Weights of a small encoder-decoder image transcriber: encoder norm layernorm, decoder norm rmsnorm.
Rows from block 3 of the text decoder, named by matrix and row number. Rows with one number belong to one attention dimension. Each number is 500 + 40 x the weight over its row's rms, rounded and kept within 0 to 999. All counts start at 0. Numbers have three digits each. After the name is the row's rms in percent of the matrix's.
# q: attention query (decoder.blocks.3.attn.q.weight, 256x256), inputs 0-36
# k: attention key (decoder.blocks.3.attn.k.weight, 256x256), inputs 0-36
q.55 096:500500500482500500500500500483508500429500500528500453500484500500500493500509500500435500500394422500542463456
k.55 089:390500515500577500500586529328494500594500438458500532500500500524569500483401566500370500487554551500500504585
q.56 094:500500500500500544500500500550500537461556500500500500549445523564500516500543560521500500545427500416566500431
k.56 101:500479507461482498566500497500458554500555562500453451491588500500581547500564500500534500606500500500503500500
q.57 106:581500500538593500500500444500500486554559500605489481500506500477500546527495500500500587500479500500464408532
k.57 098:500409637500506500471596554500458464500469500634473500452500500473532435500500466500507497500500566500463558594
q.58 091:580500500500500530500500500483500514433500506454500367450344500500506500440504500576614500500500517460500512500
k.58 097:525500511509500554500500500500638513418405454500505500550509500442500489567583569438500524533519500500500500500
q.59 094:500500524500494402503524483500500507537500500500500490500480451514523500500500500500500588491487500500481491444
k.59 092:500500573531500500500500500524500500403361500500421353500456588490523500492500443500500572433454505428500500500
q.60 102:500500573500567500500500528594642463545619500500555518500633521500500546470515451500503500382500369494500470456
k.60 098:500492460491443500593500500500473566500522500439489500443496500500500500500500547500500500500500500578506500500
q.61 094:500500550545500500500500500500500509487500504500500500546500500552470495500414500500500500500500500571448500547
k.61 102:500427504500551500500500500419527414491427500541500500530500526500500493500500500544507504500597500534568409501
q.62 093:593500442515500500500576524500456500500500500500500629662500500593485500500500500385500565548489480440546500500
k.62 097:500500500500402500491500500515500529468509542500498525459500432500500548412500488446513433536500490465396500479
q.63 103:500566604500440483500503535442563557500500593500593500563601524500508419500450485500581500346500500486656500500
k.63 108:500484500500453500500365469452500500479500500500531500465543477532500440500500494478500368484463527500500508500
q.64 094:524465500500503601500500500500500522465506528477526500500466471496468500500500442500588467396351538500475528478
k.64 089:497486471400436443500500489500540528509500468500500500418460500473500500533521500524500423457445587500500553551
q.65 097:500515500484500571446500550537500500500500473500500500500453510474500500500500500402401500500541500500444458543
k.65 104:500503500561395533550500500514500500476536500515500520500500592500472500501422500500603465500526500500500499555
q.66 109:500500523500500500557567500500528500643390521534500500500500369500500537500492419518487575500500482500458428500
k.66 102:500484500405545500560500483485557500572500549492505500484500533479523500500500500578437484500500509532587455500
q.67 112:500544521543452500498528500523500542444500548500520454602500500500500442472570489448443471556500500598585539503
k.67 111:500500473500370500530500500513500557500500575500488513500488433500422500482500537500553503411500500500525500500
q.68 107:500453577500500561538500453500530477546500500563477500382410500500530500500431424433565500587500470500500500449
k.68 107:456500546500549500451583436512500635500500470500500517500513500500501500500500480464500500500500508464543500366
q.69 103:549534544485500475596414500500500426473500500500500520500500500519488392500569510500500500473562496500500500500
k.69 104:456448455502410527498564500500489500464454500532500606500482500500500500500504500500423541581484471506525500500
q.70 101:500556536500594487459523504500595562488493482500500500500448550500500500460500500453478500500365500504500538542
k.70 099:505500453521500506517492493508500554500500500500548500500500500548581500499450396528500569468500500456544500500
q.71 094:514500463500500500509500500500500466500551500500622500500500499500500500572518474500572500500500500500500500463
k.71 099:507500500500570466470500413559529587500501500516500500514499460502519500500475527523443537500500500533472585538
q.72 103:500487500520527570500500474488532369468500410500500489480500500419500556500500500503500500544500500459430531551
k.72 098:606500564500500488500500500500500500488553500500552495500479486500500500410549500434584377501500500500488506382
q.73 106:500500500500539500500500389450500500500500518515569389447547509534500448510500500412500500497468396342542523502
k.73 105:500474512500496540411576500500500430482500500500500496416440419500500516513507500362500500500579434500500426500
q.74 106:500500564539500522568479409523500564500469500500500500500500500572410523500500525430450500478500416549551518481
k.74 107:500500500500496500499500579438519473500500566630500500500500483481500472493571551579498469500473500558402500500
q.75 102:500500500408500471500594491536500489500500500609500500416417500500500495536509577500500500513500506366537500500
k.75 110:500459500456497500470500475500460500505555523392581532500500500500500500542452442500562500500500456500500456439
q.76 096:475500500500448453466500428500467500500373492512500525500500500386438500506500500483535500438500534563500500432
k.76 087:500500500564476500500500500524500583500561473500540470500502512531500500542500488475500456500500506599556562547
q.77 103:532399500531459500436562500500500500500500500500421541500481509500500463500500500500482500429426454443500651626
k.77 099:509376477401500500477500500500500497500557500500500528500500521500614500500496509505500506500508500509523492500
q.78 108:528500387500476500500510522500525500525500544505500500500520499532464500500500500500500500527500500543500500500
k.78 097:551500500500490504529500500547500500500520500500562500478500448500500533549523500442500609495500646472496433500
q.79 105:500500500500514508468500435498501500500404500500622433500500466500478500500511497511500426395575476538500500509
k.79 094:500468541553500500479500381500523500485333500485500500500488500500500491596535497500500539507541500500500500500
q.80 097:500500594456500500554522500483500500507468537500546500555500460500503500500500393540487500500537571481492508500
k.80 096:500475608532500500406500478519542395500476500471566474505500467519511500488481395546579500500562500500500377577
q.81 105:500661500500460460500542550454494500431500500494500533500500500500500557536500540500485464563524500500439428500
k.81 104:380500500500433500500500500500459500395500612500500500479500536448482500484582607599576500507534472526536500500
q.82 108:500500466500455418466446500514500536500407450500500500500500500524597551500433500538437485472500551399385500500
k.82 106:500500564500500546496500500500500441500500404500500425500500500581500531459500538532500475500500451443518443537
q.83 085:465500500500500500469472500461500500544500475491415500500577500500500500523500500500500500501521500527520565500
k.83 092:503500500500500500500454500500456500500500469476491500398500500500539437500500648410500456500500603500435500463
q.84 105:481558426500509500459500596486500500500514500500560383519573500500500412500534494377546500500522519467500500500
k.84 109:500500387589495594500558500500500520412528522500426500489533451528564500452500500453500500500497493531449500500
q.85 096:500500567429494500500565541500500620500500500495421428500401500500416500500535593547500408592500500500506430500
k.85 102:500489500577554500538500500528510500420500500532500500500593404500500511555486507545366500473500500500530458513
q.86 094:500400555500500528607500486493500500500500500575500529500467500464500573500534486500500500475500500473500500593
k.86 107:599511500342590500500458500500461500544500486522415531575484500500433545500500500386500500500497483500498500440
q.87 102:500500468500472500434559482475500500500477487500459500581491500420500500576478549500500555480456525536500500432
k.87 099:500496500487500550500510481522462500420500500500500500426585537481500510478451519452500500483535500500500500533
q.88 093:586585500475500500500500500419464502500500500500500529500500500409500500528423500528476500500500500500500500500
k.88 098:510572515718500588526500500500500500579523500500500518403500500399437525500500500528500509500425500500529530500
q.89 096:500523500500578558502500480528511500482450559500465500460545419500495500504500500500476500500500460500500500500
k.89 100:500461602500500500514500509500500500470521530439469548448500500440476500500431500500500563500542563600546488500
q.90 107:500500595500421401568500500500500497488456500504451500500511433427563500500500500500533490519500500503500501500
k.90 096:529500500500474500500454500500500500470500500536521500509500500583500478500500367584500500500500489500472453500
q.91 100:493500550536500443429528481500500547500538385500571500500547500463526500443500500500547498500525500521611474535
k.91 097:500500459506500464447500500545447517500500500486500500500500500475500500500549500500500500500500554500480500500
q.92 099:500500486533520500500538567530466500450500500500519500564500500500552500500500500500500500427392500490500500475
k.92 107:554500510500500394500500524500500499500504585490500494500500512500536525500500500549500500592493500524586500500
q.93 106:500569454568461500475474418500500512500552407500500420500500435436500500552500500500500595478510574400494511555
k.93 104:408500500475524500500474500500464545420500500500500591500500497480485481500500432548500500450572394500550551490
q.94 088:589573555470500500500500575454528500521451500556500487500525500465500500500500500500500513498500457500569574416
k.94 096:500500500500500555400520500500500457500468548500481500435580458470500526455415500557496500525500440475465500500
q.95 111:534500611500505565537465482500500500424573500500500500500559500542477500561567511368500418500486500500398500500
k.95 105:500500524530482500640500500500639500523515613508500500500500500500500500500474496500469399542500500562475417500
q.96 098:556481500500500545500521397496500500473500500500556560500500522500500484500500403624498461500500534500500534500
k.96 092:500500500500433478500500500500500500500532521500470500475500500500500500500529500485500500500380492541523497500
q.97 100:535408548500500459502500500500506500500500500500469500500531500387541487500545607443454371500500500376497500461
k.97 096:500500457500500527626500538617566521500497453401500441519500395500500500563517500500500499555500500596500500430
q.98 104:500500578500500500451509429500563538483500500488500472500563500450500500500489500511500527528500583636500533467
k.98 109:468496603500500500500500504510501472603500476588496500500500500574452554500428500476439500500500482500538473500
q.99 101:495500439574430500460500500540339500500500500482465500500500419551474500528500465500428398500551425500500500500
k.99 107:500454498416480500559591500500500500500398500511595447500497506456500500510500484488507376500471500590500500500
q.100 108:500524439554427500500500614500500514407500453500500500500495500531500502500521500473500573500529500641459500500
k.100 105:505592529500553513500500397500500430434500469472477458395500500500500500512500500500500466509460469500500480500
q.101 096:509500500573500534574500500435500500568483500500500467500500445611534377500500461500492499500500506529500466527
k.101 104:500610517500501500414500422500468546525563576500467500389446500500511500500500306500500500500539515500500484620
q.102 105:500497499547500515500500480500500500500500505393500508500563500500500500500500500500500500669500510500533500500
k.102 099:536603500500500500446513500472500500498581500500579500500500500500500500620507500500551500500500468530500500500
q.103 102:500528500524500500466578523500528491536519575500421500475470500448520488588544481500494509500533450665465500421
k.103 102:500500500500500482549396510500531500500500481500490500555500552500500500510439500500500411500500447480448503500
q.104 100:541500425459500500500631484500500519592595500500500497517500500513500500500438500416565500500527562500500554500
k.104 115:471481388496500466523485465500500500500500445500500500500500557536431500500577500500500500500413500500500454539
q.105 096:500500500595451364500521442500500500490500500514580539486432500573422500500555500500451500500500500500500500609
k.105 091:500508500495500500502500500500500500331454535549500500385353500501536484576383423526500437500548500528500494435
q.106 103:431613500500418500500500500500500538500484500493500500592500443500445500500525500644503433614500535500500500500
k.106 101:500329431500566443500655500536467500500500549500561500500500500493500610500561500485500500404498500500435553500
q.107 092:503500500500352500500317489532500500513424490511466500414571539500500500500500421500500451419500500572500500500
k.107 102:442471500608594443500500506386500500523500500500500500475500485500547500499500515500500500508613522500500500502
q.108 088:461500518500486500500500567484500523500513500493500475500535516504446582500500500500500477500500449500500500447
k.108 094:436500500424516500559542500442522520490500500500535437500500571500500500500500526500500542500500500500577488500
q.109 095:500510500500500400500500524500500500500442500500500471515500500451500500571500452587500518500424513500500415555
k.109 086:500500480523516518421585500500528544556520560513431500554500608500500500513565500500500500500380495529500500477
q.110 109:446487500500501500500500447500522500512500523490588464500500500515573500500500500562500548469500445510550500552
k.110 105:500516527500500623500519442449471483500500500500500527510446490500500442453437500599500500500503500500500496500
q.111 096:412616423484370522511500534442500500559453508500500461500512500500500520500500500500500519509500442462500500500
k.111 096:500514575521534500533500500500435570500500500500500500500500500532599529570405571500517506500500463500546500500
q.112 096:500621500500452500489500625500500500500500446513492500461485326556500500469500410362500500500472529431500500435
k.112 090:513500483516483559500500500500546500517513479580536554500500496500417477522457460500500501500500500500464517500
q.113 104:500510510451500527478500500500500559388500420646500500533517500500558500500500497500519536413532512500539500517
k.113 101:457594500582500484500500456490502493493448458547500500466502500543500453443504404500522610529500500497598500500
q.114 099:486500500505500500576475471500500426500505500500500635500500500500500477573367544500500500500501500647447500517
k.114 096:422500500454519500470563458559500500457500500500500500523500446500500500470457564500500409500550469509509500515
q.115 121:500500500439500500500532528458534500500533500523500500500529554500500500500500500524500500500436500500500547500
k.115 113:500539500432594516500515500427466500478500490500453500500500580514500500514500468440460428500496500500500432482
q.116 091:500500500500615500365500431500503500445471564445406500434461500453480470500479505464500500488500500516515496470
k.116 092:500614500500500500552425445427527500500525500625500521509569555500500500500556500580500500448588500530578500477
q.117 099:516500500500500465431500500487538500527500585500381500455500500500500556500500500538509510500500436500531500463
k.117 102:569500500586500500392500473500477500466502419564500500450500460500541506500500500569500500509470499500500476507
q.118 085:500489500500391500500500490594539508553500500500503500500500500503500500500500500450500500604500529500518481553
k.118 089:500451500500570589403500500516500500541500413460519500598448500538518562540500385386500500500500562500500500500
q.119 091:609517498500500500500512588629500500565500494443487511565531503522500537461464514500509500500500500500500500500
k.119 077:473500565500500500576514400557500499480500480500500425500608500500462500554500511500500500567458500500432500500
q.120 107:546500445500500500567526456467500500500500500500463500476524500601500500500500500500500530500500435655467451543
k.120 098:416500543575459400500436492500500429447500531494474504500459500500500500500462500560484500500538565369500500500
q.121 108:564500500500516500500500586547555500632451459500551500494597500500500427500385500557514500500500463502564500473
k.121 104:529500500500500500500476438500500500453545500500527500542528500508500511490500572500538493500500500500440500450
q.122 096:611500546500500612500500572593466500498500452500500500500500500500484451486474500522440500500502500586500500433
k.122 093:500501573483500435500500451485584551500492500442500500500527548452500508500500455449500512500478533500500530456
q.123 095:462573500521500500500500500506564492500500500500489500500500500500500492530500500500456524500537500500498555500
k.123 093:500500454500462500426500444533500442445465435510500473500488500500391540454445354500543500477500500472470520500
q.124 111:488387470500500500465500500500500561500545621500562500500463500527500500500524452466508440500555500500500500530
k.124 092:500500500500616500500500500500496500500411500468500500500500500500500599404536527503460500528500507611500613500
q.125 099:500540451502478500468587457500500500488500500500500500483548518500500415500434496500500431500430500560500496533
k.125 092:500500524500500326500500500500519500500521500569500500543454436479500408471496487508536452558483500500500500476
q.126 095:500576454500500534568500500500500425500500599500427500377500459500500522500500524545500500478496461506500500500
k.126 105:510492500500567500500500500557457500543500500500550445458500437398500500500500500500500500540535491539500457500
q.127 099:500500390500490425500500500500500500500500518500526400500500536500500500500500500459552463500493500500589466500
k.127 101:500500500490500494439532500572500474532537500370495367475513500491545500500566500500615500500500478500500500500
q.128 097:427512500500421500500500577500446500500443406500553598500537500500500411492500573459580583500500476455514500500
k.128 095:500500500489516500440500500513590500500671545500512515522502500547500517453500500522500548500376500598487541500
q.129 098:500500541519461492500500526536462500589500514524500461461379526643536500500500500559482561434542461555500500559
k.129 095:494521560500500500461555500500500500500551500500425500500500500500500500551485458500443500500421525463567516500
q.130 097:439500500500500479456427567430500500578500500456500500500500500500489473500535527515500500500532500528536500500
k.130 102:473500500500473479500544370537568563500500518500550592497500500410478449507500500484548500474487533544416546479
q.131 096:491420500500500565345439500537500477500453500500447500451500568502528500500500466410500509500504580500500446500
k.131 096:500500403504472369555567499500500558600500545500500632517500500500521535432500500532500500500440500500500460500
q.132 110:500529530451500500554500547452500500531454500482500434434468533456545503500498497435500500500515548483500527500
k.132 114:500500635562500425614500500540500413455500476500500500531500502416500471530394500455494500500500500500458500606
q.133 090:500500500500479500500445500500500500500500496528391449470500500412500500485500500500500479610478448413641583553
k.133 105:538381500379441571436510500500500500500493500500500500513594565500500500500475500564500402500500460458500508511
q.134 088:455500534458500472500540500442494500500509448541512566546500500500524500500500503498500498550467500451500468500
k.134 095:505500488487491484467500476500500500493566500500500504500500500570500559500493518428500537500544558448500615500
q.135 114:500500500500510500500500527526500500533593465602596493512500501634500500598514503500558506500500500500500500492
k.135 119:456441500500500500500461461408504474429593500500500500521460500442500538535419525500500500477409460500572501500
q.136 111:500438500500504383542500500500489481500500500500467463442500452467500500500540500500500500500474420552500471506
k.136 097:500576500421545500482500533409500500568601500500461481500616521500594500500500587627473505484500500555500479500
q.137 106:511500500425407500462499425500484500500479500500576519579500441500382500500500499559500599517500585538521500500
k.137 113:500500486519500500500513500621499500466500500500500500527508644500482500500500500434500490500500449477500500414
q.138 098:485406476500565460500488465500423437499444584500482472500498438504500455500551487431434500376527500500500464474
k.138 097:500500500500500462364437500499480566515500523483500583475500500558500500500550467500546412554402496500532500537
q.139 108:500552448500484500539500434429540481500516500500500500500398500545500584500500403441500504559585549500527564493
k.139 099:388456455500548514502500528500454546410528500500484500500500509500546517403511500500500580558469495500500445516
q.140 097:500500500500500585500500500500500408423500465434500460500500500524500416586500500500472500512482500500500500490
k.140 108:469372514500500500500557524405500547500440465467500509500500479507500509500500500491500526525473500500500485550
q.141 117:418500533500500512618500500500489500518503465500500519500437573400588569500500500500500502566500500500552495517
k.141 109:445439505444541500520500525500405441564500500478512500465500500516500411407504571500500500385500500500500500509
q.142 115:468418427499500443621500507500500500500500500500415500500589493567500489500500500500494495500500554500523493500
k.142 102:547500500397500500500500511479470500500500492464500500481464500500501397500500500487523476500500500542500500494
q.143 103:500410500573461500500394551500405500548503500461453500500500468445500523500528500500500500498500500428580500500
k.143 103:542479546481608473494398600500500500500500568552525500535463432503517452500500570500529423489500500500433500525
q.144 087:497421500607534500500583500500500500428500482500458500456389507500399500500538500500500460500500440542632500496
k.144 086:500500595509500531500402500500500500500417508500500447500566500500381500496548500533500455575504500458500452500
q.145 104:500466479500455500500500500529500629489500500500513500510500500500500520500414474544354529586500522500500500527
k.145 103:408500500407500500500600500329500483500500500504500500411611509500401500500500500498500500500500500500500555544
q.146 091:500498500505500512500500500500500500500500500500541536500529439500500500448500500500500500590526500440500504522
k.146 093:494541532512500500500510500500484471485500500442500500516484502479500500500500466500500452500498500500460500500
q.147 094:500480500500470533500500500471457538505500483500447500500436500562502500489500586397500459577500500500500500578
k.147 097:500433500398448519492555546508502500500500500500500510500501467554500500490500500535419467636478500500419500500
q.148 094:448500497500493500566500500500500500500426448500530521510500529428538500496500374522476501500500500500500500581
k.148 099:563501515451500500500456519425531500486500346500613500500477474578504500500500500500546500520467348500452536512
q.149 109:473465500500506484503511451500500574498500432469588500500455500500578436542512540500500606500500500514500508458
k.149 104:534529500427500586439468508500500641646500520500575594500561500537500500500500500500390500500500500616500500500
q.150 113:504500447500500500500507500500531589491566523500500500500509533500500500500485500501500500500500500500500500556
k.150 105:517522610500518481500461500500514500475500500500616500570530500500466515528567500452500559500500505500500544500
q.151 099:478500456547517500500500510463580550437500500453500457500478500445500500500410527500561500427611532534531528456
k.151 097:500500444500500443434559451451465500500500463505500529487530356532543520500500584446500555479448500418537574538
q.152 100:500500488626500500538496500490500500488500462491500500500500533381554500518500500423500500500537496500522467504
k.152 103:504520565389500510500500500500557488515500500500522534500500500549500500467500615358459500476500500536500500518
q.153 109:464485384500509500500427480500500500399586527500472487570500493500500500500408509500524500494467500500500500500
k.153 103:577504500500500532500500500500500513500538422603418500422446410492444555500500500500500555483500506431500500500
q.154 090:545503501500500500500500479500500500448530500500519514500459500500500545491538519493426452559500551604412500500
k.154 098:500500500500446500409556500542500500500493500530527476500500500577500471412500500559500489569535497500667500528
q.155 114:448591500500500500500500539493500500500516464527500541500500586461528429500500533488494500500564444500441500483
k.155 106:500500500500500430468549500500518500500474500487500500500500500500387515500490500541530500582500500500451500500
q.156 118:500417500507500573500526513417500395500526498500500500500500500506500500500500466463500464536576436585500476500
k.156 112:500536500605493627500539565500464500464521500500512500500473449457500555500500500575441549500500500472500499501
q.157 081:385500500500462571500650500500500500670543500500500500430500500595469500512500500500536497500422478542472429531
k.157 093:544537439500490468500474450469598490500487427500500500500500500365500560593500500489423437500605500500578500500
q.158 099:535500500500556500529512563532500475523500423506612500500524569500500551500468500475500500399571500505500500511
k.158 104:548434515480470500500500387500500500380515498500500473500466491492519500586500500466562548576500500500417500545
q.159 101:500500522500430500511500632500500500552500417500500508500592440501504500500606500484500534551585500544500500524
k.159 097:618500500500500500419535516506500500543680500590500498500500500500510500563431548500500392500500527518384489500
q.160 094:500500465502500506500498503500500500500500477633446533500436500500500500500632482603500514500500500500500500500
k.160 100:500500470500566515427500500500500517500500567513484528500500500586500500546500557537500522500540500659500500526
q.161 091:500482500500500546500534500500567636500500500449500423375586500500500526492490509500484521500500500506500448537
k.161 101:500500517481500564554474492520527647555500500500500500450500566408530439500478448646500500489500500500481531500
q.162 101:500486500511500521500500459500473500500565382500569500440519500500500427500500491500500493474435554535496486510
k.162 094:500484500500533500500474454500487430500500500490498500508526496483500450500500545504533484500553500484500482500
q.163 111:537552500500401534549405474500544500500472581500617500535563565494455506464593500502501500416500500500500500500
k.163 109:536509579500500500549522500500573435500566500524500500392500541500500517477534597648486500500526500500564563431
q.164 085:500500412500500500510434500500500562500500500517600500500482500455500500500500500429585500500532467500500510542
k.164 096:515500429500503500485504532474500466500588453500527500500500444500547500500613500503500563500477500500521500500
q.165 100:479500500572500486500500493430500500589500445459500606500550463500448510429607500500513543495574491611380500525
k.165 107:500500552500500500500460493591500440500506635503520500500453500551554500576521500500500529472500489529573500500
q.166 096:574541448399447500594500500500533500435500541451500584443496500535500441500500500580500537500464590403498463517
k.166 094:548500500500500444618500500500500500500510495410524500370500500500500500437500427528505512500500475500488433500
q.167 101:399500542512427500500449648445500500557500500577436500500506500534473472523512481485500533500586500500471500500
k.167 100:465500500500500500500500500500500500484440500500500500500573511517500500496533500500500500517489500590500470500
q.168 096:510522500500614500500422478400500500438500442500427477455521610500595538507500474500500487613500498500500522539
k.168 097:475555512586643595484500494387500441521500500500500500486500496600542500490487556500500416500542537485500500500
q.169 101:451491508457611500500517500500471500500500472500500414455517542500500500537500451500500500500500500538435500423
k.169 113:500500500472558500500504427551500485500504444539500500485500527500500500500557491520481408500517500500527557500
q.170 099:500505495500505500500489427491547534500500528540583500527500500500500515533412500546500500512523546500533544500
k.170 096:500500564500467500500454522491533535500500520532440484500500443500511500500467500492500500500500427390500549489
q.171 094:500473500426500472500498488500500432500494498511500500518487500480500609500595483466491500500413500493507500500
k.171 095:464417500534480500500496467500445473499529500500500507500500477500537500433500500571500487500473563500500540530
q.172 092:502500446500500500555513500488500500477506500500502637541500500500500695500500465500522500500500500500500500507
k.172 096:503516500500500439531495519500428500465509500490494440542514496501512500500518483500500500500482500465500500500
q.173 105:454494567524500457500500537500426500549500500494500502500500540482500500497500536500476500500500439607344500530
k.173 101:500500534500590490443448500478500500488500500500490506480586500611500500549500506513541576500500494500587498500
q.174 100:434500487398468471490500491457500500405492500423500500500500523500500500500432421500500500448539500433516500500
k.174 094:529529556500580469500500479569500500481570500500463500386498500500500446528515500500526500535446455460500476500
q.175 083:629547500379500533530496500500500500500500500530496539500526555500525500500500500513522500532500500494554494500
k.175 084:492592409488500500405500561493500508517481500553500519479500525429580546491500481500512500451500500481500551500
q.176 087:513500420438500559486591500479500500500500441500469500500471500500500500500500446446500500500495494500500500525
k.176 096:500471546500500379482500484525500500488500500500500588500500635423500500500519500461500500500514466500500435424
q.177 093:509500500500500500500500500500448552500500490500500482500454522480500417500516496486511515449500500500500500500
k.177 089:500500412500516554498500469500500500500385522500500500500474500426579491500500500504485500500500500493500500500
q.178 095:555500471500500500500432500539531576464426500500500500500500500434500462500475492550500300509500500451500500507
k.178 089:476500589464500500500500465531499500500450500442500500481467516505500500468515500500500500491500423522500553500
q.179 089:500500500500413500500500523500500500418544351547485540500500500438534403460492449489497483449500500500500500500
k.179 092:500446500483500500352500466500536500482407515507500500500564500500492500531500592470500500500523505564500500446
q.180 083:482500500500455500592500500500500620500565486500500411504453500500487500500500500577500500476500500500435500500
k.180 082:527510441512500500500493500605475500508466489500555500500500543500500571500400500474500500447485500358500500390
q.181 088:500419431550500500543500500500446500500500500500500500432515491428536507471500500500500500500529450500446565500
k.181 090:495491500500437500500500500500568500446500487544630500500500515500445409500500500500500500592500450500500582500
q.182 096:500474500500500500500500500500505524500518513521500501500500527458500433500500543371508500449524562484500507500
k.182 096:500506500549500500500500500498498443451500500499500500452500523500492500400502500565500500500500644500500500500
q.183 095:500549500500494489500500500500500505435500417530500465416500469409522500500554441500477500500516500438507510530
k.183 099:549500490500569500474484500465500442500478574491500500445500500526635555500496500500590500500492500471428500640
q.184 111:500445446500500603459443577513487500500499500500596538542423500500500500500434424517500500489545500500402500500
k.184 107:500500589468500542491500500382561500565459490455526500481502500500557462495540500500501500500500506500536500443
q.185 107:500500528500500500338500500557500500500490453571538468450499500500454542500560627500500450521500476481539324521
k.185 107:452450527565451542459500502412500500421518541437500549500500500500529549500500482500567461500500384526581500500
q.186 102:601500438469500500425500500500417431590515500522540500500500446457500500488554500500524500511500446529463500556
k.186 095:546500448506500500523500500500545500500536500479582500500500500423475500622497500500475500493597500500633500444
q.187 094:433500594500436500500567500588468452500500500517439484538500500572482500543500495500500500591500500549498500500
k.187 091:500538500500500500500500547500586471634469526500500586500500423429512457500585500565465510413392525531500532500
q.188 103:537500498504500500500500500514500500500480500444459543500521414500500484530442500658500500500500500500500477428
k.188 100:436500500595500466500455492500500500488500500500500447500500500480490500500500500500480500500463500500474500494
q.189 109:500500563500468500500629500427440588552573500500500500500500500500482557500500500500500500500532584490500500520
k.189 092:542500500501498429500545460496510500500500502509500457550500667500500500500488500500500500519528500557500500500
q.190 105:443500511500500500500500500500500527500500383519500441500500500472500500457500500500500500500466500595500557456
k.190 098:571500527503500517402500500571596465571476496500500510500619500500602552515500428492427506500455583537500500487
q.191 102:490500416535500525534500472500500526500387418500569500500454448500500500457500500500500500500419524452466477500
k.191 106:500404491429361500585516534492500500500500492467548506500500453500500457500500500593450500439500545491548500500
q.192 107:500541500452500548406402387392500546500594500520563500469519500565572500455495441500554500587494453482545509500
k.192 094:500500500563500592500500500551500500593500531378504500500560500500500500500500500510500500585536500500610500500
q.193 089:500514484500564465495500500500538425500458451500500500525523500500596447493500500500539500691500500528593500500
k.193 100:500500469500500498500500500513470500500500492500483500389500534500431500500578500439607548500546500500449500424
q.194 099:501506542511500500452500500505539604500603500500500619500500500500500526500486474500500504500500500585500465546
k.194 108:500473500410500500492578500407527571500500520500471475465602523500500500500500500500425541500500500442537404399
q.195 106:500500500500500440500468500500606471560500500500500574454490500598427521500506500500540500500500488500500510455
k.195 095:530500500500500467423500500500519422510547609390528458500414500500500500500500601455500500519491500500554446500
q.196 081:500500549478500500500500500500595550500500440509500500500500500452500500500500500449500469500500394476500569500
k.196 092:500500500500575500500517500461469500500391514500543500434480565500500499500500581500500500500500500542526588534
q.197 100:519500500500500500500500546454456513473518500500425500513500517500500500500500548557506537500486500454500445500
k.197 101:476475587500500597567500418500500500462560500500500500500401500452500405500467500490500542463500500489500500480
q.198 109:397500569500572500500488482570500500523515500497548500512486500500473500500674500500500528504531500500500500493
k.198 095:500500440562515500500500439500347500500473500466481500500531500546500411500500519480500500500567515500501556444
q.199 085:456529478500500500500570423505500500481447500500542507547500500409537500500526500452530487500500500500500500500
k.199 093:488500389472500500494500500500500548566553500539588485500500500500539500409500491516500500551503500500500500478
q.200 109:474500500500500500471497579455401516500500500509500452459467500500500582500512500500500400500566423500573410500
k.200 106:500500500600332500500500500500484511539500472500415500418575389500500500500500577500500593500500497500500500500
q.201 090:566500451500500506500500500500500471500445499500449501500431458469500556500500590549575474500500500506463525500
k.201 091:500500500531500500500500500500512606548500488500476382499592442500500410459500524554500463602500490490500499603
q.202 093:554438500500500500499427500500477500500608500500603474500526585500544500562478500500500557577516485474546536500
k.202 094:499500500466567500500500578490440477500500501595500500500498500500521500320501457448521500480500477500500500500
q.203 097:450500453518468500500500564500500500475552556500500528469500500500512500500500500500500500537500500433500500500
k.203 102:500500500574512500500392460465465561500580572519500670586527500504500459500500538500447500500488500500500500533
q.204 106:412559598500500518580517475500508583500500556528500427500546455559509465500500500500530500500498505500494527500
k.204 101:486500503437500500451500511500354500522500470500411613435521500500585500500500535490500500483500477500432559472
q.205 104:414500500547406500389500500484420500450500523500458559500500443459500500440500500526530501545500544500457505500
k.205 102:500500463500500532500500509436500494500500480528500500589500480440500500500567500474500500480500500526446370500
q.206 114:500553500500500441500500585500501579456491500500473500500481500500500500446500437500500543381500500539500500500
k.206 106:529500500500520500500567500401463500508500531500500500500500500500500442500549500446500500500500461500407528500
q.207 093:500500500431531500473462500451516456505500479500500524513418429500500549500576500500500500419500448413500500500
k.207 091:500580500578500539522540443500500500524482500424490468501478567331500545500500500465552500500571586582534463500